A small image captioner, trained from scratch: encoder norm layernorm.
Rows from block 3 of the text decoder of a small image captioner, named by matrix and row number. Rows with one number belong to one neuron. Each number is 200 + 40 x the weight over its row's rms, rounded and kept within 0 to 999. All counts start at 0.
Before each neuron's rows are labels from the 100 texts, of 14976, where the neuron reaches its highest value: "tokens" is the input token at the peak. Only what is clearly more common there than usual is listed. The data: rendered scenes of toy objects such as cars, trees, mugs and chairs. In brackets: how many of the 100, against the usual share in percent.
# fc1: MLP up (decoder.blocks.3.mlp.fc1.weight, 768x128), inputs 0-63
# fc2: MLP down (decoder.blocks.3.mlp.fc2.weight, 128x768, transposed), outputs 0-63

tokens: "," (85 vs 3); "green" (9 vs 1.5)
fc1.76,216,126,227,217,165,231,216,163,280,193,205,185,233,173,227,282,294,246,239,201,231,223,179,286,223,121,175,201,202,245,185,180,213,154,178,294,159,208,178,238,144,146,215,211,196,215,164,207,179,208,209,178,230,223,278,242,175,202,271,217,172,179,222,265
fc2.76,151,245,168,199,263,169,175,305,171,247,165,234,197,182,213,163,139,203,186,209,176,211,186,177,210,233,233,165,209,174,211,201,242,223,180,177,246,200,242,155,198,245,211,240,179,196,233,236,278,128,178,234,123,178,111,195,222,206,186,122,230,237,167,123

tokens: "," (99 vs 3)
fc1.366,144,204,213,254,224,173,185,217,213,144,254,193,157,174,196,244,298,218,205,219,165,204,267,197,197,220,266,156,153,136,188,140,180,218,289,208,257,274,236,232,101,194,205,215,217,240,209,98,211,160,195,290,202,209,150,237,151,264,160,247,173,154,215,140
fc2.366,204,203,250,183,127,174,283,203,205,210,176,164,226,197,170,90,157,273,145,218,289,227,174,205,74,135,201,214,201,229,165,215,249,165,172,157,171,125,186,186,246,215,180,149,191,209,164,217,180,194,206,137,153,211,253,170,184,177,239,231,176,153,202,230

tokens: "ladder" (13 vs 0.6); "candle" (11 vs 0.6); "snowman" (10 vs 0.6); "robot" (8 vs 0.6)
fc1.47,224,189,182,137,185,228,294,214,239,183,235,164,215,189,246,125,179,200,190,213,127,227,143,187,123,131,128,228,243,222,197,176,171,242,159,213,105,176,179,139,158,232,139,155,216,204,140,217,207,150,139,141,223,114,223,239,199,186,233,135,164,214,185,192
fc2.47,184,238,232,232,242,159,169,192,155,233,156,179,198,182,170,242,162,238,227,196,223,186,230,250,244,215,219,202,173,164,237,249,202,175,224,190,265,249,171,232,181,126,205,190,144,170,277,213,210,243,205,270,207,313,152,202,211,170,175,251,200,245,229,267

tokens: "<end>" (73 vs 9)
fc1.432,217,197,224,244,147,176,200,162,262,186,221,242,186,208,200,127,139,265,260,188,262,129,321,167,143,183,178,209,201,155,235,199,194,167,193,167,268,230,199,172,188,99,202,219,204,201,241,244,171,248,199,233,132,225,195,181,161,155,172,206,219,284,149,179
fc2.432,206,195,128,134,216,232,224,236,139,242,238,151,249,211,232,268,227,190,174,183,160,251,112,226,250,210,234,192,188,226,149,185,172,194,214,216,210,140,240,173,213,289,215,146,82,244,153,157,216,151,220,159,277,177,216,170,247,239,251,221,162,153,232,187

tokens: "," (17 vs 3); "blue" (14 vs 1.5); "teal" (11 vs 1.5); "purple" (9 vs 1.5)
fc1.520,219,203,181,218,214,213,223,203,308,192,205,195,276,183,199,243,274,176,204,211,238,241,200,263,234,169,242,199,236,265,176,192,199,184,209,249,175,204,186,162,185,208,249,201,201,206,100,243,220,145,141,224,198,215,227,266,154,242,277,189,163,188,198,258
fc2.520,144,200,234,204,210,250,253,215,191,222,200,180,135,174,170,171,104,315,241,230,168,176,204,226,182,200,171,220,194,226,193,197,202,277,199,179,228,201,190,237,225,197,117,240,247,176,266,160,171,253,232,223,167,199,128,172,281,149,155,169,241,227,166,136

tokens: "black" (12 vs 1.4); "snowman" (10 vs 0.6); "car" (8 vs 0.6); "table" (7 vs 0.6)
fc1.620,207,170,217,216,224,201,224,246,230,190,243,258,190,186,192,150,173,238,169,167,200,195,286,160,164,140,198,131,253,258,176,204,238,178,126,190,223,211,203,191,178,246,240,256,186,226,160,287,189,133,222,147,247,218,213,244,189,206,270,242,203,195,230,209
fc2.620,196,212,244,169,227,207,210,199,203,177,200,119,198,225,218,219,194,165,253,197,146,224,138,261,251,225,148,245,174,108,288,195,200,289,259,204,165,166,203,256,183,171,173,147,248,288,222,225,203,280,250,235,191,158,186,187,243,123,116,218,191,225,76,181

tokens: "," (59 vs 3)
fc1.709,185,165,218,175,177,160,188,148,186,174,241,186,183,151,248,216,280,159,244,124,222,270,164,207,238,150,255,195,223,188,237,174,205,188,254,251,186,239,183,177,144,126,273,198,221,191,118,234,196,213,197,229,283,202,238,208,184,159,191,177,290,181,193,268
fc2.709,187,191,195,189,236,244,173,207,221,264,184,210,264,229,150,226,165,254,211,264,153,152,258,220,149,228,146,230,141,213,192,222,185,209,175,209,174,195,217,178,276,263,107,194,199,209,245,176,191,167,146,192,87,254,185,174,227,239,253,165,125,242,223,166

tokens: "ladder" (20 vs 0.6); "sofa" (16 vs 0.6); "duck" (11 vs 0.6); "house" (9 vs 0.6)
fc1.376,231,248,220,177,208,206,153,206,159,229,204,288,226,185,175,140,187,329,194,230,276,175,240,180,190,136,217,201,253,138,219,192,96,137,170,192,220,271,188,164,235,220,206,218,209,175,174,206,141,189,213,175,206,241,223,218,173,245,190,109,129,177,109,191
fc2.376,194,208,239,206,146,225,182,183,146,260,131,260,245,207,220,188,117,192,271,213,253,241,141,214,220,227,134,217,242,228,178,246,157,239,168,168,141,221,97,242,203,164,214,138,201,173,179,204,174,251,187,175,194,222,163,221,256,144,181,173,283,181,214,145

tokens: "purple" (12 vs 1.5); "and" (9 vs 4.5); "teal" (8 vs 1.5); "white" (7 vs 1.5)
fc1.747,221,118,168,151,246,197,259,236,246,124,231,233,176,158,253,200,230,213,224,152,196,163,223,164,151,109,196,219,206,226,214,197,193,178,198,249,236,202,214,105,191,192,170,265,192,257,135,267,190,227,151,190,237,174,162,247,194,150,213,127,135,190,228,253
fc2.747,159,244,210,226,184,207,158,108,183,268,207,157,242,199,173,207,195,208,261,268,156,171,174,289,207,206,268,213,147,153,186,222,175,233,176,201,202,189,162,199,206,201,234,127,147,154,227,118,198,213,267,238,200,268,189,164,163,280,206,264,211,234,193,163

tokens: "<end>" (19 vs 9); "brown" (12 vs 1.5); "pink" (9 vs 1.5); "black" (8 vs 1.4)
fc1.740,158,196,150,258,273,174,157,172,143,127,210,125,184,211,240,202,293,222,212,167,211,195,162,202,227,237,193,205,168,116,144,241,183,262,225,197,174,240,302,243,199,175,199,252,227,181,210,140,224,123,206,239,212,189,148,184,262,205,178,249,172,145,142,225
fc2.740,224,174,243,168,174,235,217,183,236,236,257,324,156,178,140,187,143,154,177,230,207,171,228,188,138,212,148,163,194,295,240,144,244,157,200,203,203,185,62,216,233,180,204,159,194,280,209,250,221,287,178,232,191,228,220,202,139,194,226,196,255,224,284,155

tokens: "<end>" (43 vs 9); "teapot" (9 vs 0.6); "table" (8 vs 0.6); "truck" (7 vs 0.6)
fc1.168,125,156,216,207,221,237,152,196,182,209,137,224,282,171,131,137,247,220,265,115,202,232,283,187,195,191,212,178,183,216,151,188,272,186,223,141,294,233,253,267,190,139,249,264,217,230,159,193,172,197,160,226,222,238,200,175,210,227,195,211,182,204,117,181
fc2.168,235,174,171,132,178,195,201,190,217,211,326,209,122,189,215,265,214,217,168,222,177,180,93,273,174,241,172,205,247,179,195,144,219,201,214,263,161,150,191,174,210,267,191,140,153,168,130,203,178,181,267,251,170,141,148,136,178,184,203,207,248,194,241,193

tokens: "," (99 vs 3)
fc1.26,234,253,228,257,160,157,141,229,207,248,204,194,325,207,124,258,204,171,189,171,230,159,150,229,173,147,148,220,155,161,221,161,233,243,185,194,196,155,204,171,163,189,250,172,161,216,200,206,185,154,250,251,223,251,194,231,114,145,205,169,198,167,164,248
fc2.26,185,191,158,148,197,276,253,173,185,193,203,173,157,235,222,156,221,266,234,227,150,248,202,182,191,226,259,189,204,212,190,253,198,178,175,263,208,195,159,171,245,299,135,172,204,196,225,179,199,248,117,184,200,193,234,197,279,257,209,238,224,219,185,186

tokens: "ladder" (15 vs 0.6); "duck" (12 vs 0.6); "pine" (12 vs 0.6); "lamp" (9 vs 0.6)
fc1.535,209,227,176,209,176,211,140,224,163,195,186,181,210,193,170,248,224,237,199,182,230,142,207,168,205,160,189,168,188,185,222,184,225,137,241,240,219,181,240,209,257,201,196,222,159,208,267,176,267,232,191,245,90,134,159,142,269,197,148,147,263,231,160,159
fc2.535,158,210,219,195,136,207,288,198,249,206,262,219,186,244,253,166,166,198,206,223,185,253,177,227,193,251,184,204,221,247,137,173,192,240,209,147,180,197,172,239,149,203,203,193,228,183,135,214,136,210,199,141,266,172,233,236,172,189,230,293,184,163,241,219

tokens: "ladder" (12 vs 0.6); "table" (11 vs 0.6); "robot" (10 vs 0.6); "mushroom" (9 vs 0.6)
fc1.130,168,211,165,151,159,180,181,142,186,261,177,211,127,209,186,193,264,294,173,262,174,228,142,218,295,262,187,227,218,249,180,191,191,236,198,220,173,272,250,173,217,175,181,225,219,219,154,226,187,179,252,210,200,206,142,157,184,227,267,164,202,212,252,198
fc2.130,195,233,202,197,186,167,203,199,144,256,197,191,228,191,166,144,142,221,129,284,197,129,163,200,265,237,182,240,209,182,166,164,236,227,177,179,171,191,241,177,270,166,215,230,158,159,279,267,202,255,252,174,197,293,190,140,184,233,237,239,191,214,199,146

tokens: "<end>" (68 vs 9); "green" (7 vs 1.5)
fc1.638,194,117,177,171,255,196,225,168,197,179,180,196,202,142,238,313,237,241,178,162,162,222,221,240,225,211,223,267,168,280,145,190,196,212,191,198,164,205,215,232,172,198,226,227,231,205,158,203,112,252,149,158,311,109,217,203,140,203,274,145,141,211,208,174
fc2.638,191,252,240,198,148,167,167,198,229,201,208,207,194,218,192,118,225,195,184,264,233,232,161,233,194,118,197,163,286,181,275,189,223,201,179,225,235,223,179,225,273,158,211,190,198,138,214,161,205,154,246,229,136,326,173,201,238,166,150,177,283,218,242,212

tokens: "ladder" (18 vs 0.6); "dog" (16 vs 0.6); "robot" (11 vs 0.6); "rocket" (9 vs 0.6)
fc1.313,224,142,245,265,240,298,251,202,226,227,145,139,272,203,121,177,180,272,251,135,203,146,248,155,184,172,135,184,244,249,137,199,196,176,203,209,281,236,209,260,152,232,164,230,178,202,249,170,203,183,251,231,181,170,110,137,228,247,167,217,186,161,184,214
fc2.313,111,248,156,119,178,148,170,245,196,165,259,242,177,217,248,201,176,128,138,215,213,254,137,281,200,207,211,163,169,187,141,189,256,216,169,251,174,147,230,170,173,172,262,168,174,175,140,244,265,198,166,218,196,202,216,268,203,158,213,221,253,249,204,159

tokens: "," (93 vs 3)
fc1.453,222,239,240,239,173,249,218,247,226,301,157,181,303,286,121,153,151,249,148,258,205,206,161,218,198,142,150,196,240,177,216,167,210,244,218,169,275,116,206,227,169,212,183,171,243,155,249,213,162,133,216,184,168,209,224,225,235,148,219,220,162,184,176,244
fc2.453,181,146,156,190,200,166,141,162,144,182,264,236,125,123,251,234,173,153,229,127,232,211,193,192,194,260,180,189,106,200,114,219,205,145,211,218,179,211,204,165,165,167,220,189,179,213,134,214,196,235,195,212,226,194,210,146,144,258,170,203,213,205,187,162

tokens: "," (41 vs 3); "rocket" (15 vs 0.6); "flower" (13 vs 0.6)
fc1.231,209,239,203,238,218,216,256,225,275,210,183,162,311,182,219,162,176,198,193,158,214,172,229,222,211,182,116,229,199,203,173,227,137,218,77,182,194,156,193,155,109,209,206,230,189,165,171,230,172,132,222,162,172,210,194,210,146,227,155,227,158,192,226,259
fc2.231,237,151,190,176,266,207,199,221,176,242,231,215,117,162,150,238,195,259,177,230,159,228,158,183,178,176,200,157,165,241,177,178,261,177,309,219,189,254,170,217,233,230,138,188,243,252,241,221,259,232,167,254,252,231,178,240,261,146,264,222,209,181,244,182

tokens: "ladder" (17 vs 0.6); "candle" (17 vs 0.6); "flower" (17 vs 0.6); "rocket" (9 vs 0.6)
fc1.608,167,158,212,163,212,229,270,217,189,194,187,209,263,151,193,143,179,237,273,221,196,229,162,164,159,172,243,218,257,248,194,220,209,255,157,211,119,220,159,197,151,235,201,180,128,231,137,170,153,115,207,151,189,194,182,208,165,265,215,257,161,169,164,196
fc2.608,172,229,185,229,180,188,176,269,226,221,158,171,152,209,179,225,186,158,133,213,167,198,222,208,243,170,155,189,161,186,173,161,218,179,179,184,276,172,207,186,188,141,199,223,231,93,268,225,273,216,170,244,226,199,166,270,239,149,152,102,220,269,237,220

tokens: "ladder" (14 vs 0.6); "candle" (12 vs 0.6); "airplane" (11 vs 0.6); "hammer" (8 vs 0.6)
fc1.381,191,162,165,148,164,238,181,185,226,128,186,172,185,242,198,205,176,179,178,173,239,185,212,161,123,180,113,165,177,242,201,190,173,184,186,191,123,239,170,239,259,197,158,166,234,269,164,203,244,265,163,216,120,149,184,145,228,156,197,100,202,227,231,126
fc2.381,226,252,185,228,192,143,208,179,195,229,184,193,203,180,213,234,227,270,196,256,149,219,162,260,247,156,289,265,244,160,215,180,181,201,218,222,234,194,185,166,152,228,241,197,178,172,210,203,173,181,236,164,269,199,224,243,180,190,153,316,197,218,161,276

tokens: "<end>" (96 vs 9)
fc1.390,132,181,179,214,226,172,232,243,230,184,163,221,231,193,203,200,192,209,157,123,203,180,319,185,184,249,118,166,163,221,115,199,153,151,205,152,240,258,214,245,237,158,187,302,197,192,216,162,167,222,198,184,192,161,130,120,161,229,162,151,124,255,215,170
fc2.390,266,191,217,219,205,186,160,202,185,137,230,167,167,200,246,244,239,200,208,279,170,202,115,245,223,145,232,236,233,147,245,221,230,189,200,255,186,185,156,140,167,240,226,112,196,237,200,229,238,191,176,196,233,205,241,244,258,160,223,327,239,180,201,217

tokens: "black" (20 vs 1.4); "purple" (16 vs 1.5); "red" (15 vs 1.5); "brown" (13 vs 1.5)
fc1.176,250,208,291,195,209,240,219,268,143,213,180,239,198,112,173,174,318,155,197,204,304,212,189,197,129,200,216,214,174,279,225,261,155,214,272,207,173,213,208,141,236,232,211,257,172,133,186,269,218,211,157,122,249,163,162,222,238,251,138,175,230,201,150,165
fc2.176,164,233,209,221,160,198,189,226,149,215,210,218,286,190,158,215,300,157,289,252,211,145,138,203,238,257,256,261,197,224,183,249,114,258,295,247,157,218,166,218,202,184,171,266,152,118,219,197,216,224,248,201,207,205,197,162,145,215,221,207,188,226,305,231